Rows from block 0 of the decoder of a small image VQ-VAE, named by matrix and row number. Rows with one number belong to one channel. Each number is 128 + 24 x the weight over its row's rms, rounded and kept within 0 to 255. All counts start at 0. Numbers have three digits each.
Before each channel's rows are labels from the 100 images, of 14976, where the channel reaches its highest value: "strongest on" is what is common among them. Only what is clearly more common there than usual is listed. The data: flat shapes of many kinds, plain or patterned, on busy backdrops. In brackets: how many of the 100, against the usual share in percent.
# convs0: first 3x3 conv (decoder.mid.0.convs.0.weight, 256x256x3x3, standardized in use, each kernel summed), inputs 128-255
# convs1: second 3x3 conv (decoder.mid.0.convs.1.weight, 256x256x3x3, standardized in use, transposed, each kernel summed), outputs 128-255

strongest on: teal shape (54 vs 22.4)
convs0.62:142123118130141117132144137099139160100101168145140153131109132115109091110139126125095090101146126169173126171147176124137142153169090163144149132130169117141171131154154180089147125159094142110140128125102112130139143137168144139115140146150124107147125106121101099093116161147132144146141160121167150182088171122159098085097106134117124165085155113156102118091120164147071139127132
convs1.62:149110130144123169132118089154162135157107128098123119103199096127132250152127162141132106125115116115121120144121118145107123135116159145119139154108143073135149126102142133129121112139140133096099158134149155127119148073105144087096161094130135123131127120111161181115142130158129121109096121150145155057130150144126125145135136146131143103120126130136117129148157160105124092120133

strongest on: orange shape (50 vs 22.3); its colour: orange (30 vs 8.6)
convs0.213:147162130193144129112145153151157163131081163145152100141118175139127096103143151134154128124132098106106122130122104141124117104106149119091101144120123122115096141106024144133139138160133119069116122114083127132121106116082112139131122151124150104096064146126116127136088094060108143118145147171094156168181107168148159145138155158135190161198177162122159161125144178158141153102148
convs1.213:188142163129122107140099105163121105163110121120096129135041113143125171127136089129119128135126142102131169147097157134164125180110100113095122134134169163146133168132148125161133092150102130128117115177124119153141114098167147125111136096116118136131126123115118144141078115117124147137110107069133097153095132143129133154058139137123114136097128152119139140115126097115100154124097

strongest on: blue shape (57 vs 22.4); its colour: blue (35 vs 8.6)
convs0.101:144136175143110151138102116140101108153110130155110120137119095140123137102127112139097068075166123143106128153124138162120087123120125095154103159135143093143073072128149127149121130087124130127165114103133127120084128095130130121139154141115096101171163171120110143086082111127162114106148112127142146141164147160115187140095159130102108125123163101178109127156149114194161128118163
convs1.101:130146130149129137132148167150117153191145111122165130138137130146157092113145155147123170149154154138109118157133127136136112130095161136129124084091091103103156174117116140145158151127145118143120130115089114130111119102148114130163119150119138164151102156148141114127140130125107097121161169130166112140102137120150062139120134161103140095114132123161135086133124124072138123125140

strongest on: white shape (57 vs 21.6); pink shape (48 vs 21.8); its colour: white (44 vs 8.2); its colour: pink (26 vs 7.9)
convs0.7:141118126123137131124161110118107101124160154082168053131124118139116042132158144096153150185083094131176113131146126119133132164146100096120131151126123179145080091145138134098131090143156136147094116130089125122158100157107123125119156113127113127143118120085106124080135122123111127118143121165105097142134117146155146140153124145122177157105117132139115121152140090141144151180128
convs1.7:130119091120110144144126116102138135146151136101108171080147152142131146114159110177115128138074120150141127088126144145135138085116088107145150146094133117119150084127134130097119121079139154149100118100146120122131108142131082112099125129134135092120136087100117097180168138151143129109090120071132149116202139162127181154094093107121098128130104116170125105117179122138126083117121

strongest on: its colour: blue (26 vs 8.6)
convs0.40:107108100098094101127111101099110123109123153158098089075113106072095089121113096108120122105080116131144149133112112107125144138121088102129125102145146141104119170107092149109124127152126130146139151120175142139125148122147135115137142160142140135136136152125196140200140160143134188143113148111121137135072144142143098149091124095143121129116110130068140139118143112107098153108088
convs1.40:111113109123167170131152111096135106142104118125172131154173124087113135113112142112144108142118151079142115111115108124110120167174169104124177180145137094114155123093091124136166134121091149120140134133137086122150135151109111144124136138092115133135160103144121152092152138179115173100100128137177126101126167141128172122144115102125090084169143091101094141145109126158109121115167

strongest on: yellow shape (85 vs 22.4); its colour: yellow (63 vs 8.7)
convs0.34:146089127139167137105099115132123135127109129145119092132111147118123097106108109133131097100172165117086133107138133114126141121168120170121104128143128123136072080132131131127155171097122136130117120113084128155152096099121126084104122164111106114117148094105163127130159125115132150127162138151142151117128115137101162116116134138135080099084197089148099130127143173087166147067129
convs1.34:126136125125147112119124129200149116159119122109111111100139146117078122147104141169094096100127134123137118165119101155122136138131109115126101133101107120138130169075171110098106167138106136116102107150060137133114123209106132146148132148093079122129113112131103076143083107145096136117132077145145156110146116132157130148125109150132129093140158138074130162142131171107130136126090

strongest on: teal shape (99 vs 22.4); its colour: teal (88 vs 8.2)
convs0.243:128123120134106121113124130143105122123132122113135107126152100131109129137100138118086128120132130131150132126128141142143138121125103141129130131139151128131149136091153156127126106160097134145131095133192131128090148183113132148160166100215140125137113123135123163118087143118116103134107097136141109146093135106136110152142118110136154082112105116129102145167110122100107117129121
convs1.243:135131167089165152124127123110122135081117136128157118133114125138123135144080117146149104120125134166133143127158104110129120148124165116109126103113118153121150127157086149129138104128136141117124118123111115106131096173113144122137095128144164096144117098106163091108079140146094113111122133152135140141149141132099126108174110115145153063149154117076108131134115136112123156123179

strongest on: brown shape (48 vs 22.3); red shape (45 vs 21.7); its colour: brown (35 vs 8.3); its colour: red (31 vs 8.2)
convs0.182:118137155135102123136121133122155147124150135120085229145123167130119151136131123137150102076145143116107122132131145127144114099115128140131108101120124093137117142151137162147147109144131141116140144119115120089141095103133143096088100129128145121096134139119104142124142124156141154144097126138136113114123113124128042084159164114125134137087065109119128133112087110126151147079115
convs1.182:125113140134121083146110173117145163109126142131138129131055129124163128157122140127111093085170135144135087122143137104150120097088136142095096138121096111135112107142126140140178136094135085087112137141048137145140145130110128145138145104115182154098113129090126120130111133103162142166122129117094117139112129130127141151095136123091119169128140134156138128074130128082149112125109

strongest on: red shape (57 vs 21.7); its colour: red (34 vs 8.2)
convs0.149:087101146083127124109164164147117101148208125128145184134173119116121161137105119139113126157148146146082127122139143141139153131132144102153115136118120120132095141164189108124158140135106134172153073134119133137116141155127106080115143107110107166140151139143099111128114135139110100119139162102110089143134125120147140153144093099102156044099127105102108142107118170137179105159167
convs1.149:160132086152131090105130102151155144095112104128167097129108130145139114115081132163111158140124147126069134156130151129123154158111109134107126129139105132133112141145142102118122116132154114150137108137138176120100165146110140140114137138125188052099086104136125129153101136159120094130132142174110116142134061082155133119148138109118142129106128083126118138094152127098171182143108

strongest on: blue shape (55 vs 22.4); its colour: blue (34 vs 8.6)
convs0.0:129155130179139153169157147122150143149127167156157168141131136124132107150160154131175147144159129157151133105120130090105140110096121105168126122118132115119122158109142120116148132151128110072089162137133122102140167169116138131152143165098117108125094133116169140127105176040097157122096097095108130126082100126138135111128113103135082137113115149065124124109142124124085086107122
convs1.0:111124124072172151133101139118139156093171125151142143164192122134102114112133151130091174158140137095113135118148167111126080099134123143125134139126138123165136172069193113135158116101099102119089138149136147155103153135094104143149148113084094136132127108122061149149132124075133131153138124145131111137136088163141151037112151096126154127145140137147155151093139126108171129111148

strongest on: purple shape (53 vs 22.1); its colour: purple (39 vs 8.5)
convs0.2:094141109090143123089148128150140131139109138113130067130118149127107098122116148123131122112074148133148134095140123114125113112111064128142153132129102151128118167117137157110128134155120134109129125151134132135131127158105100093135145143125137129120093099131133119153090115117084151109143158134154161151125163124185160122171180148182183186161133191133191178181157154180123155170148
convs1.2:133131114062128098136109132093145118129091124118111142121106125131105123129098077136150137127143112067137144132131118136103121104118138145164109156124131146130147128102167068131117135149104144128140120143148124124150127130139139127146158145131117133144147117128133147146094138133115130111109113040168100093132157194083113133082137142168028127108125176167163161142113151154127090090049

strongest on: black shape (57 vs 22.2); its colour: black (46 vs 8.4)
convs0.160:171163116123159160173129135151150140149105155172133098134129174126154100143183114152148153144136124110121137167128094107127128151106120105100105117161113126116094125165132144126126144120169089143150125112192168105156134122146130121147148146112180134151130147132151155155092168140162139141126143118083147134086116141102148089070153126105102129100122117158153111103151126177128111114125
convs1.160:117132147162113124128139142152125115127118139096152129132198111095127097144207147150125134136109122142102120077096105150101141148129135139095171108167159130135138084085170137106107138131129130126137104137102108118114093114095135110110127150143123111143148113160134106118120119137125094129104145107119134085110162092151103118110165106146091170147114114132163121122085180121085122131143

strongest on: its colour: white (28 vs 8.2)
convs0.190:099151138155142114162177148159158163127209174121138144141127172145133161145120156134158154150167126127122119098119122113112123106142145121127089135107143110109119134119071113104132131131138126141136107116117126128156170157127127092106127106138164109160158123118204153161137129093110154132106127148125146134126141175144099178133187115160113110160118138111140166175130148148129160100116
convs1.190:120171108142172178114119116115107154127107141150120058134150152105144095130127138098151129150144134110179103152165100128114129136104126139103103179156171084149142149175102150145135141109107095168095118151167105107115167155163160144137149126118137126150162105109123135140097171104148154121104150100140095127135132151079142155105164125142117116135150131115183169123091124125128132151102

strongest on: its colour: white (27 vs 8.2)
convs0.212:151140148148119121152164111161108110124098147122098169119125128104141114149155114136098059121033132114126138124149125154148105147126142138118164127148118130123114131093136139128105132127107145097115116129121145123114132131140121132153128151100083145137139147142086157141070094160108144148125159162148070150138124103115176100131124175126110130097157144197127150123111181141128103105120
convs1.212:079095112108113118133143162147106153117124150128104136147129145144108153141111107159134200138133113144120100109084138133138107121158103105103126143107088129145127108125128131098094133135089139139094115127090083174138138128101111091082096151160148140207100126165099124113090120152122125138126096108119153080098136116113127102101115158119119148123101105164150148152132128124116103106128

strongest on: purple shape (53 vs 22.1); its colour: purple (35 vs 8.5)
convs0.130:130139161152135135114120120158132122135126144123159108151134144148134084135136152142125161168129127163144148161144116114124158160108103149156090113125165118129125148136165136116074152130141152111116103117130141111111119184086127141138122138129142148084109134150146122153135098097061105124135152095161115115121112157190134142162139126122208136142141129124110153139130117176177112200130
convs1.130:128139135104105151123150106097124147120117141137106162146130131139126142133152085101146126143068094110152140137108108098098136104115120125135156122092138135137137165126149108147136152125131144097140114100128168123118161099153136121115164109128159123114107144152133112105137159130136111149107085071100100125181143150097159172081131149157067123103093200181120137099091118148120091121081

strongest on: teal shape (87 vs 22.4); its colour: teal (59 vs 8.2)
convs0.77:125163136132135147106149146116164149120090137089160149133140161126139129112182111095160110196102153159146156133125138132127130116155155129141136129124130146122142110104118136138115116132127153114129094128077134143134163149118128135135125152165095129115142115104110105073145148133139116129142107101174104139111105139114108155125070146104102107126113141105135122168095113134128148154112
convs1.77:081118122113123163164109156059116119135163125131116161150097148163096098119101152130110111108165093173114138125186118109146136135083119166162079118120158110103118098137143130110125146124123126077109122127192152124130144118161142127142152126114113109112136135088084114111200124156113121166129112154126127134156131126101176135170083107106160093128129120109124155109144089139137133131128

strongest on: blue shape (73 vs 22.4); its colour: blue (55 vs 8.6)
convs0.231:088154129129152114104135140151098124138135089096109167120137101127178148174158104138090148091133146106144169137148140141130121174119108142132151113121137126143161140147149097133149137092094117148130107139163134144128090136076121132125109135108096110195135159096098113167133118116133094092107155147122171098141156089120169137092143114116103137067089150167151127109155108195167123133169
convs1.231:146091124119103085105118119166120112131110115108112118093175084150121161161067137135100140124135149146113146103120150141163148152105159130133165130135147126172140129132084137138101135141146131144145109174118184121124152096117141154164116139134151136135104154157132157105080083131084073121158173092112145131111108095118093135167135121131166172149110126146129096153114148130118131100130

strongest on: white shape (47 vs 21.6); its colour: white (33 vs 8.2)
convs0.112:113107133112121108109093112110081124108163143111148108099098129101070083134101145116115178170081105115119122141137119128136128139133141112118115144142126125135125099107143153124137180141137137146119085136117121114148136112110110120129098100099100108125148151127168120131113088146110115134159094073079157123128146158095163171115103103149094138132153135115075151098152164097189129117132
convs1.112:135145102121142098163106122145104133128123140115162159122123156143132116097118086138159101123091117141160118167130121174117146171153145106092178132117144126121135147149154096178142130116145152107131125128155146128163139129137137149113121134136135143124132128164101177151126139165101134132132107198096126132107114127133078116129105144143140094145102129112124112140114153154111108168165

strongest on: yellow shape (60 vs 22.4); its colour: yellow (49 vs 8.7)
convs0.26:148088112111142134109123112130096133106088125121109090096102111091098122107099126108102101111145134115124125095146131121153135140123100156114131142136135174146084108096151134140094135119107139098117100131132142097138135159131114105142110137116109097078144077134093125104102104162087128139130140146093121129117168113100153127150133106142123114136178130132140139113117142170137113156124
convs1.26:141124141106121131147131140141130121108099119123139127123098133126095132150138128155146171113131152105146162111105113145127132111147136151117146107139159149151138132106143131123086141142126125111145095115087127114156110162103127121101108140101103139133163094158096119155129135179103117084137079091146184089093165129182128151104146148149079067143082123122136156134130167120145104117134

strongest on: green shape (80 vs 22.6); its colour: green (56 vs 8.4)
convs0.201:144134133118139137122141136098115105133107161109146072143122134117088105129110149125156106135150092132136115089104105090113100087099096066130137118098111108111090127098111124101094083133129096142139119156137125111136131162122121127152137140142140131135123107130138125099106150113128142118118113094115081126069106108133107106132115094098112135091123127121084153137107119086074085089092
convs1.201:125139139157125125112112149115141129133146107106094088097120125086120140119159123112099113130135140153139151167138139101142114126109137123062107123124131133159117134130123131090091117134124123125116106121084117156154141128157140112112172109100117127142142165148138132119123154089117111136144142179079150123184104080074117105157107098093180129175179114115127160135150098159082143153173

strongest on: yellow shape (53 vs 22.4); its colour: yellow (28 vs 8.7)
convs0.173:124128139137141146128121135139132121139165143123143171130122161124099154167132134082128141169109122109092147106123137147147128123149135170099144147116105141136079091125108137160103177159137131142136106124099119124139138104078114128102152148109133124104090136113157136102066160139151128126129131120126112104086175108099067126096108105155080089117114121133137136109130132088144170112144
convs1.173:155138139131194130130095141164114137113120108105104105163133149094114126140123172095161146108177116104137119152128107094140142120104129092063143141161115133121148128096086121117105123106083128114096113149111112126177101142110161153143072097130095188159102133076102138103091067122126145144168114105112134132156141126102149138116102136092135137169146143142119166120098110163098121125149

strongest on: orange shape (69 vs 22.3); its colour: orange (49 vs 8.6)
convs0.137:121131165112182155106122156136143152116102167132143131154092161157112194126136087131110096139138126106090130124112139121143133120152120141139115151132147090139134116122113124156096148118100143091118126128135122137138149097098108127092134107138108130083103131144156155098134104088126086127148135100106095126160124174091191127167123125112058088140184121148141176087111146121100131097130
convs1.137:200133119147131104116126066168148119143134132117135128142127118090123123087118122156135113119108121117120075164118141126131179146096133163108109120133143078119129197155159103156141101076115116109110128108104158147131136134146144131174145142139134117133109143112109107146137115126115111129101122149122107099138140159091072154083124121132164122111099151145123152111122156085136126161141

strongest on: red shape (53 vs 21.7); its colour: red (26 vs 8.2)
convs0.124:122151124110133148113156147173156143134087178130155136117117186140128103144128103153151090146161176109109140152132132096155126131149144143104144110158116133141116101194101126143160127157187125102132117149137157111127143087094137124094106102153111132117148160118108132153098116087147124120129148153102123150159159141089080128159173109096120173197142144140117133111101139116084176091154
convs1.124:144139134182085097143124105142090149122137116104097106131099111139126144126145132125138150135092167152134115140146097100117140093107133149158150082130093117108123083131161116159161138167121095112120135149123120163130108110141113111150137111140150178090163114097132123117154158125132147163103145140097104102166120150130162169100150171121102136079098112127125104123142128113155095128180

strongest on: its colour: white (26 vs 8.2)
convs0.53:110115109105105112092099101128122130108064092109121106116125085117135095115093127122073099090170151137122129153135135137137149134132109135123138125126163124146095105082158153115110127120079136134148106117144117111100147119149104129127131125151099113152169089123088097095111127150110072118135142132180109147131207075127124132144093115118125108087145092098118155126110145148175125168125
convs1.53:172139153135079116111095076105164120128101125124135117138096115110129089139159109124142046118160137142146117141118150183109150152115124131155128118127160115142132140166118139182093165136138088117150130136126153129112086116096095111140108143124144111153149146115152149171106143167109114076141113134175156086106169103113109126106128128127134101143172125156123152144150174105092140093146

strongest on: blue shape (69 vs 22.4); its colour: blue (49 vs 8.6)
convs0.195:083098143118122101116136103117087104132162127101084079096130150121133215130149115068125079127131152121111145110115142132125141161121147135129123141092159119114111136111151102109108120119154149164140109129171118132147184121114105110101111121132147107117168126152136160090119122152123111124132149133128168106163099168111122160129187125125055100145164109125182138121155137180132144124120
convs1.195:134149083132141140114114120103149146100122169101094069141123107108144136130130086112123124153178080140133081117103151149091108121146115120122116118126110124116104087177054164110127140117160150154113131137109090146166123149101113130137125127128109124167120124158108130166097158123129091141132093136110141144074076137142142122109138141133123081146148124095165122157141131131115171140141

strongest on: teal shape (50 vs 22.4); its colour: teal (32 vs 8.2)
convs0.139:130126146105150137122114130133113062123118105081115134128149097155170152132118100113108171124098129151126133129115132142122150145115133131137134128108132106131151142087159101120097135111091140109153115123101158182123201159140137179148149071144098140136087145118152119121135123179104108127133127105134084104090132136123122084141090100123185105110138111108124136156152108146106090186111
convs1.139:106141157136095115143129131164104109124156127130114139110143115133095127119134124181151147096120126131091147101119111170131125179116141130132153101144104129151124118123096106123135092115139120129127154092162132118150147161109125133099099120122119061139140112137128145111154090141122104099134104169138146165201118121132156105134134149136127144104139109134121112135122128136163139141182

strongest on: white shape (51 vs 21.6); pink shape (44 vs 21.8)
convs0.82:117114102096144103112151129108119137133150149141134182133127153119111083109106146097075111159088135141122132132146146128145119138153160101131173126139140132133115126136118132136156135121145169117102101145122116131141109147128129123094117084134145129104123133115134151123107146142131129145091097170135107086166113135091018147154138155099110161125058130136095114130148139052106134182105
convs1.82:158147078110134144159149117142126106128097162138140164148107152089129153137131135114143112144160150132129141116146156149118115131154127177091134146149131163135145109145118124140155125140165153172138096111122118096146126132126141147080102157161132139116130132131096121105104125149134151116140123099129135156104109135122135193127127087103131114151104123125123167121086106167149115112107

strongest on: green shape (72 vs 22.6); its colour: green (50 vs 8.4); hexagon (31 vs 13.6)
convs0.224:168155114102110129132130136099152141137160173151165088152120111142127101161136140161111112184145127128127136075100112101120148107082122078087146145121139127109081113116109124109095116134111080129093107152137152119103117150125112130143114092129129114115156161125161110119149147093158090141105077081139073155094129082155069128127098090126133113077119137089117150154127102094093117147109
convs1.224:153139132139111127118145129101137133102155102122132116149127173143146128121123152107092109131130143128161122153162138105122118123126129130073095061084101121122089111132149163117144141095182103129148111106130110122126169099130157110134171127117135176111143112152107119121105166140137141143163175178123172150139128143076108099189121091123187096157154101119099145167167123131089124113183

strongest on: yellow shape (46 vs 22.4)
convs0.24:120113151120146134100103135130108120119077103139153127124136123153172172100126132109095104107115134163124127165149133172144135122133136112185106143125137155160061095143140130127094112138126175095129117113099163132123137137110123119110129146161126129148128108117160120087114110117145123107134107159146134120158179122095122137165104111103133136157176136145116145086134105137182149151157
convs1.24:121154191120143107137131119155117132156170109099107155098192140146138132118165138141125138120102104116080125134125143116136121109132168122133115100107108076091129103096153142098093096106112105145124112122126123115130142166143113118134125159171129088133123101151143125109170170102131098092133143166158166163157085117173071109109085152108149087117105102079118125077164120097118160133156

strongest on: its colour: white (25 vs 8.2)
convs0.68:140129148110120130124185128164163122158180161138113136137134161159105049096137161107145114128104121088137130158150162148167125123180137169095138130151149128141131149123109158144103130139155143143111125152100111111107120101162119137120112129169103153150134139126065094116106118133158174134144107100130121128127148104154102122152093129108097163139094132129097116108112081079120142100136
convs1.68:123114128151125126105097108129129136168126156128124098124136151151162195155102138125127094150198126166084120154113143127111130082144118113152072131144158121132130104090107095133117136161124135129111156118142152162115105127156098093088150116139149137124106158090164117128137121144148149124110094121150100141095142102120111156141109132127136152083127145152118133091102121119187124162079

strongest on: teal shape (64 vs 22.4); yellow shape (47 vs 22.4); its colour: teal (42 vs 8.2)
convs0.230:133133118130127136119135134106122145103154110156116094128120110122136139135133101136111129134077123146180131169133122158158143143111146139133160156158152151125160137144085140135125134140143128166118097127124129133123103160164117118173123123151182123144154154154150168087138166140124135141110107118144082108088147126121070129098114066025074136093090112105089121130114116077082156135123
convs1.230:151122094133161109160116136119123119126139127181135147196118129141138146147096121105115117112117157162156102078143140132137100106102145079065143164139150155110133145097143129138144161145106143096124112169150113149112129060096183144158123159125102137122134158138125124106128146160118110144134118139144130093147166130087158103179117112099150138134128124102103085151131124142127114132140

strongest on: red shape (74 vs 21.7); its colour: red (46 vs 8.2)
convs0.136:105145136184127133131148154132155159131142138139128167140140127154167167136120110141116072109144131154097132142132143114141142085144144125143124122147164089131156117120124130124184112130122138125128086104128126109135092107134157136121132158130153118112133124098137130096102127048160078128121095163136147134060126140130085073136140113107142121104079133131105078147111110128115138056130
convs1.136:119108163139121116133123129174115136140117149107116151123140096145132155130141146140089126134153134107119141150141120150129111087127138143171091161118079136111111155117147126150156106149130112150101121136085145141152130104176141126183152119120181126133115120136122144137124126118152092176130080118100088126123097136153152144120154126090133178096099124129167113123096130074153094185145

strongest on: orange shape (66 vs 22.3); its colour: orange (49 vs 8.6)
convs0.94:103133140105133131122127123148100110160126104121119112137139122141158140142141117142108103111133123149104156109131158090136117135123119122180147147135130102121171129137164111158131122111116135158106136153168127134130103123139132117118122148114114167145084128168105147143180108078099097113135109121167154135179128104173200132142128162137090074144131144120122118124115130176127116109151
convs1.94:128119107144144133141159107155125130123149154112125129144148077136065146122119150100141151146153129113123131161137163171157134126111159090151107122111096149125148070118126093149100151153124111141164143126169136119113107085155142119145140140183093112118100154119169116135137105123108136136140164129136145107093145101139086109140160145165134096123090139104123159132118138128149162132115

strongest on: black shape (65 vs 22.2); its colour: black (30 vs 8.4)
convs0.90:114136150104141120115093140136110130127125103121102156156112073136171082119161081116043087096128096115156131127124110124123111091133123123128124131119123125118151132072103141141140136166130106135149144130114107155125078066123136136170136125126106107124164134127104122173099153083144128136116140126159120163122123099141116071125098129159132111117117136178115118129114131085153133104109
convs1.90:054154141164127125065113120101115137146113137119139196094143128131125115134133122101140120132164113089122129072141110119143086151142114120111097143151165144157155117138131137138121121100100115146130103150138146163121125140161104103149131114097127177131133114161155142109156124110144142133140168117190114112121122125130130117146152078097132109122179125128145137110109164115163083130121

strongest on: blue shape (100 vs 22.4); its colour: blue (95 vs 8.6)
convs0.132:142145138138116128137119126127124114140141138144147124123113100139118088186115113123119112140175091111149135136122122127143118179110162110128129123120128134118162109093151110133131119107149148107116095120219143144085099177086119133111157084167128115115097161125111194102141143110076083113141125126147127097134137149126129152101115099115105095132098129091168121101114111132096120158126
convs1.132:148134134082148135127101136124119142145126126143121110158118141124147139138093110127126108112111140071135137065156112136140132105115146132141130135135102108129170121156105111105086140109127114107111128132072113080107113199131105139145098130199158101151078087132129147115096102107120159123143133107181113136092173121117082159135187130105171077122115143113134129121127107074174133118124

strongest on: blue shape (83 vs 22.4); its colour: blue (75 vs 8.6)
convs0.96:110067105084127116086137115131114111119143099107123133110117074140096086091095101128077115134113117145140148113121149144131152148107158144166111122123145149135108169133111098118139133106102177135154101153176153120105152186129097139113136130142062109153133135113088160128111142130112094107127128107112141155160123106142120170140113124099138116124088136085160133110081117097175150174164
convs1.96:176157128115136103123081147120167123153168109136121139129114117093139142127176093102133068134126118115171116134121108119111169128125108117118131119111169144116090125135164112141164111149109115127114128138111110130132115149192129169124073136172128139108101129130145113113095157152154148112180126144132117106093152126156064127106128134126142109096157139151143088144128147158123152167171

strongest on: green shape (100 vs 22.6); its colour: green (85 vs 8.4)
convs0.178:117119111114117123142124125110125118139127134135119089142128117140068067119094141128162127116145102142144130088113113073110083089085077082138113121104096108103160130111126111112126085119136096103116118173115141130126099119098135139153124138107129130121103168109150117146143158095121139110132134128125128165097100140166129107128117107114114158115106149102133123145146100121114104100107
convs1.178:157113119122110108138153121088151109158115121118126119126103163103139136149149137151089122119126124137136119126140116139143095142107132162131126128139120115133110169122141159141114134139128134116146122131104083154121126121168134122134181113116151166143143157113121155116114132087142147142158109174078105107165089137114128107158171097151167165146115089107150109147110144105062128131145

strongest on: yellow shape (51 vs 22.4); its colour: yellow (33 vs 8.7)
convs0.128:111137156113138114137128133067157106110130123142136147144143115118143112149096103084152077113103111145128154148141154137125118133140170124135129135135146115133092139151173115107114119126124143110164105124118144109161145110118090061109132085134094145123164069150143148139163155127108094107109094068124105079110125153129088076143110094090156172097106165099150114114121126131165133111113
convs1.128:127128131132142143119093117137161113093127146159158140107083084126135129091089155065114118133166133150104142143148102095121163147143147130141162137087118128077112123116115091160200106119123136134105150132121139136127148151129168148121121096152144122162102157134172115131136097118138113141149122170096094175155149146155165147128168104127129183096154138113117119118083080148145154187136

strongest on: purple shape (95 vs 22.1); its colour: purple (77 vs 8.5)
convs0.99:143122140128172141126143127118113095142162129126140155126123110111146130140138158124138132164121119155163146108145142114135119162137136121137154116127113203137140188110225117124119133160122177135098113132127125139140158122104139156141138125105132143112091148107113101177104134148149126118133101107152122103083119075161127086126141139136172153135144171104165157148114126159124127238141
convs1.99:143116090118117145139137132129119150128106115100154116119130170164109126100088160095126114151152147114168126195117086124127160142080167086156134114083119146125114162151130095083130127162118131105091122121150169067130105127138134158091130135125151108111097128135153125108120110129149131122118102143119147120196097140124133113127133121132116103133141136158127150143135092188114118094151

strongest on: purple shape (72 vs 22.1); its colour: purple (54 vs 8.5)
convs0.146:083135174118159134136140121177123107138140118095104084139137120157120153120140114119104079115156124150142144155136149155140117168142132152166159131110140124131122156103131137106141110126103150142082126169149130149131116180101117136150148094124142149165083161167091139178122148132069130092146131137164125111131114145167137118084132109145129153114132179115158185143157120141127135128133
convs1.146:095121121115097150112120132121158120119107131115120147147162136129110151117144096128147144107146105115163133123094119138070127113139141126174131132166171149122137084115128139142168125162163143117116141124143164163132122100176155129109161125143137133151141122116136084088135126148140094123091068083131145107161148132082157157086141138160054131108111190147107146121111127154133090140108

strongest on: white shape (78 vs 21.6); its colour: white (48 vs 8.2)
convs0.218:148133126124130129173133159165152162118149143149148068145124135132055105140085161149172137132107143098139131139136131134148124124109135116094156133123122154134100129123042126132170173167159109108115117147066112110115090107080139101133115069111137108119119136094114103153136135104093160126137093108115103143106137154127102114104098113149140178139116153127141135140178125103130160144147
convs1.218:157166153114108109127079110145114104140112134071125114099138096138103191073142110166120138127114090128144135125165155112153100112119128137054141108137137130101145146106087127111162112120123125120101116123128109089120138140138131119124155104145112187111167097144111142142091134114113160122119149127110131117111113147088124162082120145155111113148104115112134150146161140194156136097129

strongest on: white shape (69 vs 21.6); its colour: white (52 vs 8.2)
convs0.48:132075078123077087115120090124110124107126089119104112081117115094014073112078137107098116114077154129140141103142118097131107126157068144123151146145097171128154174145100162111159134140133140102120111124154148148147151097148136143119092131137143110112155148118184122152111092156109145113108117142117142105089160125103071121090167153128102183119116147108140126113125129143073133143123
convs1.48:094120108129140123122130109142128117133116119146130087127162076108115111120137133161164104122112087091144134103104129093182124113138135133099134151118143131132146148116132107125181130139121111107109109116117109119107106121100141119141133139116121122094116114139064110091163125159112162103111129115160154106132131127123163112112126107148104086167110121097138141150146144155115112101116

strongest on: teal shape (50 vs 22.4); its colour: teal (28 vs 8.2)
convs0.113:111142145128179163142119152139124139137088143114138103141132152129131107111170101117141111120123110108102116138112123139121134100104175130125098150112140106126062091126151127121089144154136127086095172122117106119117165139160093106160123219140176113120145113140111134127145129082157167132125126150096111123106138191136129105100070117114136116137175123130146174159134140167090102123163
convs1.113:109125156114113124164097147126083156139145148085140145125185124139111154136127121164149174178121112179134146108117143120115141101119123118121145140091128113127125183117192133129130117151129146105101134109128151125133108108107098125157137126106141151134148099129135133146102142144124103123141139098122129148132097176126155063124075128124122086157159065109137143157163125115127127120106

strongest on: purple shape (51 vs 22.1); pink shape (48 vs 21.8); its colour: purple (31 vs 8.5); its colour: pink (25 vs 7.9)
convs0.151:119149144125149129101130144128170135105083102109157137144155148138134125135119146134175126124113122163124131124117106115140121123120173140153121095114111128125085081149126096125116162138162122123143129136190106133152141110125126104070128107142167105116154110097153115125111119101102086129098138124165135115076103127139075067186125120083214121155103114060126142116058119114148118163122
convs1.151:114113083122122113106126150150167160120102139137121158127112162164108125085153088115156153116148163143124119161147167152132141156150144160124157070121101133168090155132144086151138133122105132157132134143136133084120116134150101163133118155132132144112074144143132119090104121126134122130136127108132107146189100154152139198132152124157074141077125150111150104116092127122160119159139

strongest on: white shape (60 vs 21.6); its colour: white (38 vs 8.2)
convs0.81:110090130089124111093147124130098064134138140096131155121138115111113156126143099123127157142131106108124119096149147140140125136149109116112146100110098109154080131148146157140123137126123156147107103138090132132185118149183101110135132115143130115145147103130098100110126143150157119128121162145122144097146155146121140202133144123090143160118175139157121117086112127165103138136117
convs1.81:083132115105102106160114122141106115112111107097123100122144171171141136132110082146108163153143144145164124098079128156172128126102093143130141144170155118168120090151122123134124089123139145175151099099109124141139148170078136131132118143120102131157127112137117131143183163160133116131123072108093123117094141148112169151138143128149122087120110141130116115140155149084118119171118

strongest on: teal shape (59 vs 22.4); its colour: teal (30 vs 8.2)
convs0.194:095146154157141130209129143144116114125138151109081123141135119109196182178173121083108071077111156102116129169115124174143068156116165133119135142142116145113121089127125156133144132120164136104091144121144126090142147151122107127134158130122147152135102141152162129131124149145151122099161156145097128125155093172121149081125131136113078141100152159135137142128161133169133144069157
convs1.194:077116149119167185161103139119116136124133134142147122096119160155093132133088116133124152148123167178135114129102152146135146093121094122122110073093103154109087116114104130128115115123093086107046109133179132110167134169109106101162121096127133133159122118159133130145159154128118100115159113122089117149099145137138125080118108112117143113140148139103119126105104126139145131114114